A small segmentation model, trained from scratch: held-out accuracy 99%.
Rows from block 3 of the encoder of a small segmentation model, named by matrix and row number. Rows with one number belong to one neuron. Each number is 128 + 24 x the weight over its row's rms, rounded and kept within 0 to 255. All counts start at 0. Numbers have three digits each. After the name is the row's rms in percent of the matrix's.
After each neuron's rows are labels from the 100 images, of 14976, where the neuron reaches its highest value: "patch colour" is the nearest of a few named colours to the mean colour under the peak; "strongest on" is what is common among them. Only what is clearly more common there than usual is listed. The data: seven-segment displays showing three digits. In brackets: how many of the 100, against the usual share in percent.
# fc1: MLP up (encoder.blocks.3.mlp.fc1.weight, 768x192), inputs 0-95
# fc2: MLP down (encoder.blocks.3.mlp.fc2.weight, 192x768, transposed), outputs 0-95

fc1.691 096:132152110136142137124102157137133103146101117118090167112118110137126133131152101108156147112155134144135152107142122177098114161147125106180100147130103152188136154143143068117140182114110139153119083111124139106103111110130104136137122183125133114119128131117114091106148097137110118141
fc2.691 088:123145109125135173100126105121136125138058139135136150100090090135119141132132143084176099083127134139079126175120169135121092112101156123127126127083118124118123129148123099120131078134057126093133148129132136137143114117082124151148143116152109158115101091162128113104122112087157125114
patch colour: black (25 vs 5.4)
strongest on: dark on pale (37 vs 16.1)

fc1.766 098:131108135112139140131127088148151147093106104116187096119101108114116189118137158118133160120127139127124088138140079136151116145134100083154118105078098132136168145131170166083115154151126100122102138126116093146138141129146169115104129135128146119086104142162114166119126131145120095093
fc2.766 080:156104108130139138134081120140152165130006143121118156103146136132056116145108126119120106089108086141156103117062138086145123143128123116151154124147148142094110160140146179103150101132115099106129122091131131109098133176158088158099119118152115136143109126129102127114145102134109100114
patch colour: pink (31 vs 5.2)
strongest on: white glow (46 vs 17.1)

fc1.182 089:126127166131141132111105155123145089115096136155145150102101113109160163117085153121100138176120159135123144094154062142117133176125140122131143127135159159101123142123160114127109117119204124083134151115126123127122175120143083130148145119117146172137100148128085156152116160123144114133
fc2.182 098:109126109143118099158123101130103134144131108127097125128132156173092099103154119128129166081159099109112145143107189114149121105114119157138094114116103108139085094143124115117137119118078130114120108151137109149122088105081178155138121132118103130111111128127177107138095126116133156095
patch colour: grey (63 vs 36.9)
strongest on: dark on pale (100 vs 16.1)

fc1.335 090:119100142130124112143142075144146179159106149158138147146139135140136134161146145141114106140143129118148131129146104149152114119144109110151151119107146152137144115095151091184166129048104123088142118137131141150114139163119101120105136120121124121140156175180112105105137146110106147133
fc2.335 094:123101161140129128129108131125114135172030127125110125093116097111093152133116103142103143120159095099141119146123070090158088115140111087125108138117102113152140068118149114147127122100153118127100126103130149146168163139162126141131123135083127131097113172167118116097123110135199114131
patch colour: grey (74 vs 36.9)
strongest on: dark on pale (100 vs 16.1)

fc1.251 111:156111121130131171105114133118121107138096092088083134130138128113115135112125111120141145145143116111109113102090119198131143129103131109152139146146133106159159116121106151171144145100130136117089144165119144123140132145122119134151150150086134124134136092079078133103140129134129162115
fc2.251 103:106135099118112132098174128146091148136090109147159114146142113124084173144119107121122153141120161082150151137127111152153141117124140149145102114123107145102095114093120124135162144129099115139103135143141119168122141142121137129138108114097111137136151134137126085165083123106096114144
patch colour: black (33 vs 5.4)
strongest on: the digit 1 (57 vs 27.4); dark on pale (51 vs 16.1); first digit: 1 (31 vs 10.4); third digit: 7 (25 vs 9.7)

fc1.369 121:146143143094117120192139103098107124162120116128155184108127133137120106088110142136134109139114092132119131178117113128127107145132111120138150144130144113138136078150122138112138134112129178140090115134138142155125145116137094135148157118131152151202126114141124138139143114111110113080
fc2.369 107:132109121173118163113159088138112119147103128097109102095152143120190102155103160136135153148129140098115132111118123103142096126135177128145108161105120116178098155103153081117140155090147096131144099154126124125111156118116153123130127117137096147061158095116119144112151101160102173126
patch colour: pink (25 vs 5.2)
strongest on: dark on pale (46 vs 16.1)

fc1.411 105:135152134161148118079124156137150123149123164161106175133125184157150112095120122139082128166168138152160132138079144126071087108100117139155115111138106146131143150109096108133139120181119164139073116156126135112137132125120122133118144131134106100122136104096142111108137125079141083153
fc2.411 093:126126146084128129156104100136133124152091108149128151160123141103116111118087093132143134116131082130161159147121204101115153119119119111137106132117086085094116133102104144139124091159146138167114108142096110140121111122140123129142132089107118135166128116100183118120115155162134091086
patch colour: grey (76 vs 36.9)
strongest on: dark on pale (80 vs 16.1); second digit: 2 (25 vs 10)

fc1.618 106:164145153180134141176109168122141063130132112127101147143153143101134133158096092186125133117113138124136116133080115111162098151125094138130173136112137139116114127084134141106144115128081171106112081122142076112139106102125137100145119117126165134140133103110159109135141117117088139181
fc2.618 103:115101137132133147109126157148136130120062109110109158111129115092089123114130129126109181133171135133117081150100137127120097110183158106120147128165140166165142155123095144151125143113171140121079160102110100133136128137158102113138145147057117188125114133125093145159130139125115123130
patch colour: green (30 vs 9.3)
strongest on: second digit: 9 (25 vs 9.6)

fc1.575 140:139114162129160131122157096158098131088120107136131111095152117150125107107117124105152173103193101085144097157123102140151127155147135116141153094120124109132140144170165147189111170127119139122130102157119139138139122102161194105139106151142162115115099147140096134139183158096139096095
fc2.575 123:123110095116093144119126107151132142091058158103113122088130114157097145159108137084119096103094127152135122150110141108125111143124089139132056138152169106073125176098161190139145144131164122125145140154110135113073144142131130140160142115166111108169116143142105161152109137115134109142
patch colour: pink (37 vs 5.2)
strongest on: white glow (64 vs 17.1)

fc1.374 109:159113108127146127183106117156115163112125111128143138079114117158137110136126092115134165158151107129142113108077133104129114126113134142103094077094065133098118117120129159182085175109118106135130146130130135150094119101175168123131106183148159117105125108178139144135133167122137097089
fc2.374 091:127116121133106128126140103121096120128006147111132111150127100153118107175090131092155101109118151143139124158095181144117125104099094128112116084144137129091111109120130128097125121092123120109107174119152136147096143167178149141135149099153121133135140136125112112125155111094146096141
patch colour: pink (39 vs 5.2); white (31 vs 1.6)
strongest on: white glow (56 vs 17.1)

fc1.36 084:115116135171110134129118132139116141104081122114083120148131146176150145134126129145082139143138112119159147099160075099132145127158117122133099121085188119203150140122135094139140110121103141124152141154121088141112130110108137146106150125115146179148126142191154121120140126142113107151
fc2.36 095:138137145147133099147112108127155137130022152122125135125103124141124094134123129124108147120143110094161150117114072117132090122131136146109115132132123124141079114166120149147121104102124164151098160135094159134137111132149131135169122114111128130147086133145082054103133118173162078107
patch colour: grey (70 vs 36.9)
strongest on: dark on pale (100 vs 16.1)

fc1.106 123:099113149133140133124097157088135106117133144117139128119094124157133107114124168191089160122124159124102115138128126136145167121111145118152189102106184102121099128099114067122094112111126134117113173111132149141160152106099120130114126154165117128111093124119137129103110145144117151094
fc2.106 096:128111125151113135133126111152148106124047183112091138114115100155086098177153084097181094139129106123140121127113162124122115088105159126130181183149127134100128145111136119126130136150138124067097134119117093152126114115128076118147127133120086148149114116115114110107141125109109115113
patch colour: brown (60 vs 33.5)
strongest on: dark on pale (35 vs 16.1)

fc1.165 101:163112082121133108102096165136143087140116134113115108126107132136134091113130130124125142146117123133125175148095136142128136123105123133124099082086137160063154119091116178135147136114154111141126140173133124099100085093156176086129128157135174146082114097145161165147142149146160122113
fc2.165 094:133115117113116123125145097111148121113047134157083102138155113150108100127130108102147129101107132116125158149132160176101167149119127120168132135118114157156117104114134128119111175159147117108116071096096088153121070121143083115111177116108119124103112097139144157060131137190156119100
patch colour: black (39 vs 5.4)
strongest on: dark on pale (39 vs 16.1)

fc1.234 105:143113077134138086115083135116129068141104137144069108132136144133150099124114138112177135157078123137134165112108174153126124147147112107154091121124148127058132122136123165125149100126156138146120136130132155111124128102154142110125110186155172108104120092137112174165125154142119154095
fc2.234 096:176103124142114175077142167080140150123069132131101158152125101132062104153114133164136113107129140102116141113136097178164157132147116132156135155110094098156107131091149176127112174104161108107157098123093134158113100164155125170119121136152095148126164137167175142126125110120130099151
patch colour: black (36 vs 5.4)
strongest on: first digit: 1 (33 vs 10.4)

fc1.456 104:145119109114121092124088103107168168156112123088129124154113121113139133188105130124124111157118125128113143152157105136140121123121103101148130156131132109120141108155173146118132144161115148125078134126109162116118123146134160155137108174096105160123139150160083164117100142128116205125
fc2.456 091:094071106176129140136088124139140141162059146146135179102127138125095130165113160116157140090155107164171114147142158108111135092115111114177129139139134140129097084129101118115125069093108167130101111136096128111132145104143128140136137102097130137069124133109111173094125091127130161121
patch colour: green (27 vs 9.3)
strongest on: glare (62 vs 30)